config = dict(
    image_size=48,
    encoder_head_dim=32,
    encoder_fused_qkv=True,
    encoder_bias='all',
    encoder_moe='soft',
    encoder_num_experts=8,
    encoder_shared_expert=False,
    decoder_widths=[48, 96, 96],
    decoder_attention=False,
    decoder_upsampling='nearest_conv',
    precondition_frequency=10,
    max_steps=5500,
)
Rows from block 0 of the decoder of a small image VAE, named by matrix and row number. Rows with one number belong to one channel. Each number is 128 + 32 x the weight over its row's rms, rounded and kept within 0 to 255. All counts start at 0. After the name is the row's rms in percent of the matrix's.
After each channel's rows are labels from the 100 images, of 14976, where the channel reaches its highest value: "place" is the part of the image that holds the peak. Only what is clearly more common there than usual is listed. The data: rendered scenes of toy objects such as cars, trees, mugs and chairs. In brackets: how many of the 100, against the usual share in percent.
# convs1: 3x3 conv (decoder.mid.0.convs.1.weight, 48x48x3x3, each kernel summed), inputs 0-47
# convs2: expand pointwise conv (decoder.mid.0.convs.2.weight, 96x48x1x1, transposed), outputs 0-47

convs1.14 111 [114  81 115 105 109 152 105  75  83 140 155 115 144  93 139 155 158 161  99 109 148 116 137 146 127 176 155 110 116 114  16 135  92 129 101 184  90 150 114  96 151 156  82 101 118 145 170  90]
convs2.14 102 [120 130  98 195  85 155 115 107  93 155 110  80 127 118  92  90  99 121 159 144 117 160 173 115 131 145  22 170  99 138 117 135 154 138 131 149 117  99 158 133 127 123 178 101 189 133 148 139]
place: bottom right (54 vs 11.1); middle right (35 vs 11.1)

convs1.11 095 [142 147  69 154 168 143 111 134 102 197 146 106  73 144 185 163 138  85 102 135 103 134 172 143  80 140 114 150 141  95  75 131 105 120  82 142 122 150 127 115 136 131  62  98 108 157 108  57]
convs2.11 102 [112 120 164 165 152 126 152 133 165 209 105 120 139 119 125 214 110 140 154 108 104 135 131  96 114  94 169 101 122 110 137 142 147 169 102 142 107 154 144 134 131 224 128 104 144 130 104  33]
place: top centre (30 vs 11.1)

convs1.42 116 [113 144 109 126  75 110 133 139 131  97 152 116 100 151 145 158 132  98 139 116 106 138 212 114 227 188 170  92 166 111 112 111 113 100  99 153 128 129  91 115 149 130 167  82 146 143 137  60]
convs2.42 089 [124 158 105  95 119 119 192 131  85  85 162 137  74 118 135 116 113 102 137 160 142 111 101 133 147 123 155  88 107 214  93 130  91 116 192 108 166  95 220 102 155 146  93 124 117 138 105 139]
place: middle right (29 vs 11.1)

convs1.1 097 [137 191 144  70 145 140 122 146 120 122 150 102 106 135 130  92  67 109 124 143 128 100 145 135  76  95  99 143  57  95 200  88  97  99 134 161  94  94 124 106 102 124 122 165 137  97  78 182]
convs2.1 096 [126 146 131 170 173 141 111 149  64  98 180 136  87 139 159 138 210 145 111 151 160 170 154 111 139 130 164 146  91 152 120 111 102 161 155  34 157  81 159 130 147  70 117 122 130 118 140 187]
place: bottom left (71 vs 11.1)

convs1.32 110 [ 89  89 138  85  87 107 145 129 109  72 175  97 104 107 161 140 115  78 138 148 108 155 147 134  81 205 112 143 100 108 104 179  61 123 137 154 140  81 127 112 121 118 147 139 150 101  89  65]
convs2.32 094 [168 181  78  74 107 160  84 130  90 135 150 114 152 174 106 116 170 153 159 162 101 101  84 122 126 144 177 135 167 170 129 170 168 143 174 155 197 164 155  61 149 120 146  65 163 144 152 128]
place: middle left (27 vs 11.1)

convs1.3 088 [141 177 130  77 140 129  98 109 162 121 117 148  72 103  79  90 106 122 139 176 131  54 100 105  73  99  99 111 131 107  91  87 113  87 105  53 121 137 123 105 119  92 161 182 114 111 127 150]
convs2.3 098 [115  94 133 134 133 112 123 125  89  95  92  60 135 154 213  85  95 189  90 164 104 105 164  78 175 137 175 147  70 116 106 156 104 136 125 142 124 122 158 158 119 155 174 163 163 138 140 201]
place: bottom left (32 vs 11.1)

convs1.7 086 [186 165 145 135 102 168 137 148  70 124 126 123 110  88  88 100 122  71 104 177 123 154 147  91 108  93 107 111  46 127  84  91  87  89 155 126 141 112 116 120  92 117 128 171  84 173 103 142]
convs2.7 092 [141 105 137 147  90  95 173 146 113 140 149 108 182 129 169 193 147 152 134 102 112  91 146 140 112 152 136 129 162 168 123 146 155 166 131 111 101 193 103 172 125 149 131 102  91 105 104 117]
place: bottom left (43 vs 11.1)

convs1.44 118 [ 90  62 133 120 134  77  74 124 107 114 138 186 140 115 135  80 132 141  88 132 114 125  59  92 146 127 114  94 123 135  88 154 117 151 110 103  80 136 148  98 136 162 112  93 184 109 215 125]
convs2.44 101 [120 125 128  79 131 154 143 112 113 137  97 134 123 151  90 118 156  89  93 169 180 135  73 131 136  96  98 108 163 110 149 178 153  96 107 180 133  96 107 126 143 116 103 233 152  80 132 136]
place: bottom right (36 vs 11.1)

convs1.0 099 [130 166  83 114 150  93 114 153 125  94 140 165 140 129  77  85  86 101 125 136 175  65  78 131 194  75 106 155 119 148 179  87 168  95 129 135 120 114  59  99 100 116 114 112 117 121 101 150]
convs2.0 095 [144  65 102 128 139 130 166 157 117 153 153 121 121 145 108 119 139 104 191 151 140 183  92 111 143  55  87  71 149 141 118  90  77 102 131 114 143  98 120  84 160 114 149 124 130 195 164 142]
place: middle right (35 vs 11.1); middle left (30 vs 11.1)

convs1.47 137 [ 79 107 147 136  97 102  70 136 186 116 135 106 124 167 144  84 137 128 123 115 144 124 139 133 173 115 130 100 123 134 255 126 107 142 107  63 117 124  77 121  94 140 143 119 103 135 137 140]
convs2.47 104 [130  85 117 120 159 157 165 143 125 114 142 149  99 137 152  94  79 123  40 142 131 148 135 153 103 148 157 129 122  58 129  73  90 105  91 175 161 168 115 156 143 117 138 126  37 177 122 119]
place: middle left (31 vs 11.1)

convs1.40 093 [115 112  86 132 136  84 116  75 159 106 230 126  53 144 102 136 130 120 110 105 131 139  89 137 108 143  89 105 148 109  77 106 120  88 155 124 103  91  66 135 152 151 112  91 138 142  98  82]
convs2.40 114 [128 151 124 113 135 155 122  93 164 144 142 145 112 120 100  82 141  70 166 118 145 169  94 126 100 145 110 122 128 111 195  65 100 155 109 149 122  75 177 122 129 128 117  87 144 144 130  68]
place: middle right (46 vs 11.1); bottom right (39 vs 11.1)

convs1.5 103 [181 114  97 100 107 122 135 131 112  62 100  88 157 127 122 109 132  70 104 115 178 101 136  68 195 128 139 182  84 170 145  65  86 109 130 155 144 133 106 124  97 128 142 163 108 162 152 160]
convs2.5 105 [120 156 142 136 115 123  57 151  63 132 128 139 115 141 134 132 130  85 123 177  51 198 124  90 102  99 130  99 127 111 130  57 135 118 153 156 139 132 140 121 179 124 144 156  93 153 124 143]
place: bottom left (31 vs 11.1)

convs1.17 073 [116 113  85 103  98 149 108  93 150  43 113 166 128  67 135 126 127 136 119 131 114 165 164 141 101 184 188 119 148  53 117 132 104 143  99 140 109 128  87 108 101  73  89 128 158 112 156  87]
convs2.17 088 [104  74 170  93 112 131 134  93 146 172 120 107 147 128 103 152 129 120 151 153 131 172  63 169 170 161 156 125 172 187  99 116  86 117  96 155 172 177  94  97 176 164 154 122 130 132  84 123]
place: bottom centre (32 vs 11.1)

convs1.39 093 [156 160 116 148 147  87 118 146  56  92 104 152 141 157 151 105 134 133  99  96 178 117  77  82 129  88 123  93  83 147 160 146 160 115 129 197 115 105  73  95  95 109 140 118  84  67 128 155]
convs2.39 121 [114 147 126 113 161 115 188 141 150 107 131 139 162 136 142 114 129 135 137 116 160 117 114 202 140 172 106 124 185 149  92 141 147  97 180 114 173 170 137 145 177 103 109 155 118 155  67 126]
place: bottom right (46 vs 11.1)

convs1.10 093 [137  88 104 142 181 139 138 154 109 200 100 143 146 109 105 109  86  78  92 152  85 147 124 116 141 102 147 122 202 115 202 120 146  68 132 145 121 140 114 123  89 131  86 119  90 161  79 158]
convs2.10 098 [120  91 118  99  89 113  51 183 101 130 143 167 147 125 144 146 196 147 132  68 187  34 179 150 133  25 127 105 109 160 123 143  81 125 133 120 171 100 157  97 167 131  99 166  86 123 146 143]
place: middle right (37 vs 11.1)

convs1.46 100 [121 122 112 123  87 101 123 123 149 114 174  77  82 142 150 137 118 139 119 109  74 151 125 140 195 123 121  67 156 111 192  81  94 110 106  90 110  83 156 136 150 129  91  81 126 192 104  76]
convs2.46 118 [118 201  62 110 172 167 186  47 181 129 134 164 168 118  80  91  86 106 101 114 151 151 118  74 137 200 166 130 114 107 174 122 123 129  92 167 127  81 124 121 116 117 121 127 135 135  99 126]
place: top right (31 vs 11.1)

convs1.27 076 [ 90 100 110  91 110  98 141 111 117 105 144 115 124 113 144 110  96  96 134 122  69  88 165 122 134 170 138 173  84  74  89  99  76 166 117 126 114 129 160  52 150 121  88 131 195 130 136  67]
convs2.27 100 [127 163 158 181  81  74  97 188  87 131  98 155 143 177 126 139 140 121  93 132 155 140  98  87 174 145 142 161 136 141  75  87 158  75 113 126 122 157 162 101 136 149 183 151 127 108  92 106]
place: centre (30 vs 11.1)

convs1.6 112 [143 171  86 163 128 137 107 155 112  70 110 101  99 131 119 111 123 106 127 184 226  76 126 107 134 119 109  97 153 132 122 100 124 111 101 189 147  54 112 164 109 130 108 184 102 147 102 129]
convs2.6 101 [ 97 165 107  96 100 152 143 139 170 151 201 119 164 117 101 132 112  86 134 123 163 107  82  88 127 140 175  87  79  64  71 124  81 127  75 160 131  77 133 126 132 109  96  90 180 125  76 132]
place: bottom centre (35 vs 11.1)

convs1.25 096 [127 119  89  87  74 114 160 108 137 132 157  83 110 198 157 152 182  68 138 193 164 102 149 143 101 175 168  98 131 134 128  89  90 125 131  92 131 126 140 158 113 117 113 139 101 136  68  79]
convs2.25 073 [142 105 113 183 107 134 102 164 137 141 107 116 167 160 142 127  67 145 123 152 116  88 130 151 161 158 157 166  85 125 151 155 130 150 147 129 149 145 202 196 126 167 113 109  67 156 133 207]
place: top centre (28 vs 11.1)

convs1.38 100 [ 86 137 162 154 171 128  91 121 103 149  84 150 123 113 127  83 117 148 100 130  92 127 139 109  89 105 118 108 122  91 206 143 118  92 113 116  88  98  85  62 113  82 166  98 109  41 126 132]
convs2.38 097 [114 154 169 154 140 112  66  95 141 114  94 182 136 148  88 137 100 133  71 110 159  80 120 139  78 148 123 177 145 110 130 102 159 123  88 135 125 130 151 140 104 157  88  98 144 108  44  71]
place: bottom right (45 vs 11.1)

convs1.19 097 [ 57  82 102 110 149 149 117 151 177 127  81 114 153  66 156 163 109 166  90 124 114 122 159 140 126 183 177  91 147  95 118 118 105 110  86 113  52 117 110 113  98 113  87 142 156 138 168 146]
convs2.19 089 [119 109 145  77 104  70 127 144 184 138 184 177 134 148 142 144 152 135 120 125 186 145 179 118 104 119 112 164 115 110  89  77 132  98 157 111 154 155 138  78 103 136 190 128 112 159  84  90]
place: bottom right (44 vs 11.1)

convs1.45 092 [100 141 185  75 167 127 117 106 122 143 137  99 109 146 104  88  94 133  91  87  96  49  63 131 102 110 115 147 168 102  88  76 145 115 168 102 114 119  61 113 148 130 129 130 102  72 113 114]
convs2.45 105 [116 166 168 189 162 144 100 134 105 145 118 120  60 109 114 123 154 130 147 116 125 149  72  57 106 154 110 211 103 161  83 120 126 106  59 126 104 156 169 103 110 110 155 126 147 148 172 107]
place: middle left (54 vs 11.1)

convs1.37 107 [211 110  64 134 126  88 140 101  53  83  87 135 122 121 170 144 138 125 123 123 138 114 167 149  77 148 117 114  86 122  57 119 112 149 144 127 167 138 183 142 154  97 113 161 127 134  92  97]
convs2.37 087 [143 175 117 184 145 140 156 155 108  84 152 177 132  99 113 168 161 146 126 170  79 105 101 158 158 127 125 117 108 107  96 106 105 123 186  99  72 125 157 147 107 129 117 131 137  90  74 154]
place: bottom left (27 vs 11.1)

convs1.23 076 [134 168 161 166  99 107 134 132  78 152 100  48 145 141 122 111 100 110 109  76  94 150 117  71 151  90 107  97  97 143 138 105 140 133 141 110 137 158  71  90  54 127 151 148  60 117 105 142]
convs2.23 102 [137  90 132 129  85  80 140  92 187 131 149 109  89  99 141 134 128  92 161 137 171 102 112 136  99  72 131  98 167 108 117 114 109 138 110 139 114 115 129 131  88 179 149  79  88 160 137  70]
place: centre (34 vs 11.1)

convs1.15 088 [106  93  76  96 118 112 117 134 147 163 137  97 143  59 179 183  84 138 124 151 119 154  99  93 152 151 212  83 107  75 155 106 100 105 150 146  67 128 143 103 166 112 121  96 122 118 120 111]
convs2.15 103 [120 126  99 130 141 150 123  92  89  96 134 121  68  93 193 106 121 114  99 157 144 173 215 133 141 127 173 145 156  82 126  64 148 142 204 109 152 120 125 107 112 111 129  75 166 150 192 121]
place: bottom left (46 vs 11.1)

convs1.34 093 [163 122  81 135 108  64  96  92  83  59 112  73  99 124 153  99 130  75 120 122 151 158 115  88  73 117  99 126 134 147 103 155 155 127 111 147 165  76 116 127 126 181 170 104  81  98 107 142]
convs2.34 100 [121 157 124 142 123 132 142  67 119 107  94 142  86  90  92 158 114  69 150 172 100  99  88 200 131 121 104  65 134 101 142 156  98 108 131 152  85  36 136 133 138 153  85 114 162  89  77 138]
place: middle left (30 vs 11.1)

convs1.29 095 [125  92 136 139 105 109 100 160 156 125 134 157 124  87  80  96  93 151 122 135 130 101 206 115 151 122 126 145 127 141 215 134 187 123 152 146 158 100 144  63 127 110 126 143  85 189  76  89]
convs2.29 101 [137 175  98 111  48 158  92 135  87 132 167 129 151 167 113 163  59 177 170  90 157 108 132  75 135 155 112 142 146 154 109 111 126 164 153 144  71 136 161 150 119 164 113 104  87 152  97  84]
place: centre (27 vs 11.1)

convs1.22 122 [ 81 117  93 142 195 165 110 147 147 188 158  86 114  73 180 127 117 172 113 122 113 149 130 144  69 163 193 127 115 127 110 114  94 119 111 154  70 121 151  86  87 135  97 112 150 166 115 104]
convs2.22 090 [159 130 115 141 156  83 134 138 152 120  99  77 130 141  95 137 178 187 122  89 155 136 166  79 154 153 132 172 156 189 130 161 125 154 107 100 150 136 126 202 104 115  85 137 129  88 153 175]
place: bottom left (35 vs 11.1)

convs1.41 093 [116 166 120 115 172 147  90 118  83 142 141  78  60 139 131  90 115  96  88 116 116  97 131 171 129  94 140 168 104 145 107  50 133 104 147 183  95  79  97 118 127  65 105 146 115 119  82 147]
convs2.41 097 [138 135 114 161 124 189 148 107 133 128 171  90 105  77 119  76 131 178 147 148 129  85 146 121 134 103 127 156 127 191 171 110 115 164 127 143 131  85 107 146 119 119 144 128 170 117 251 168]
place: middle right (28 vs 11.1)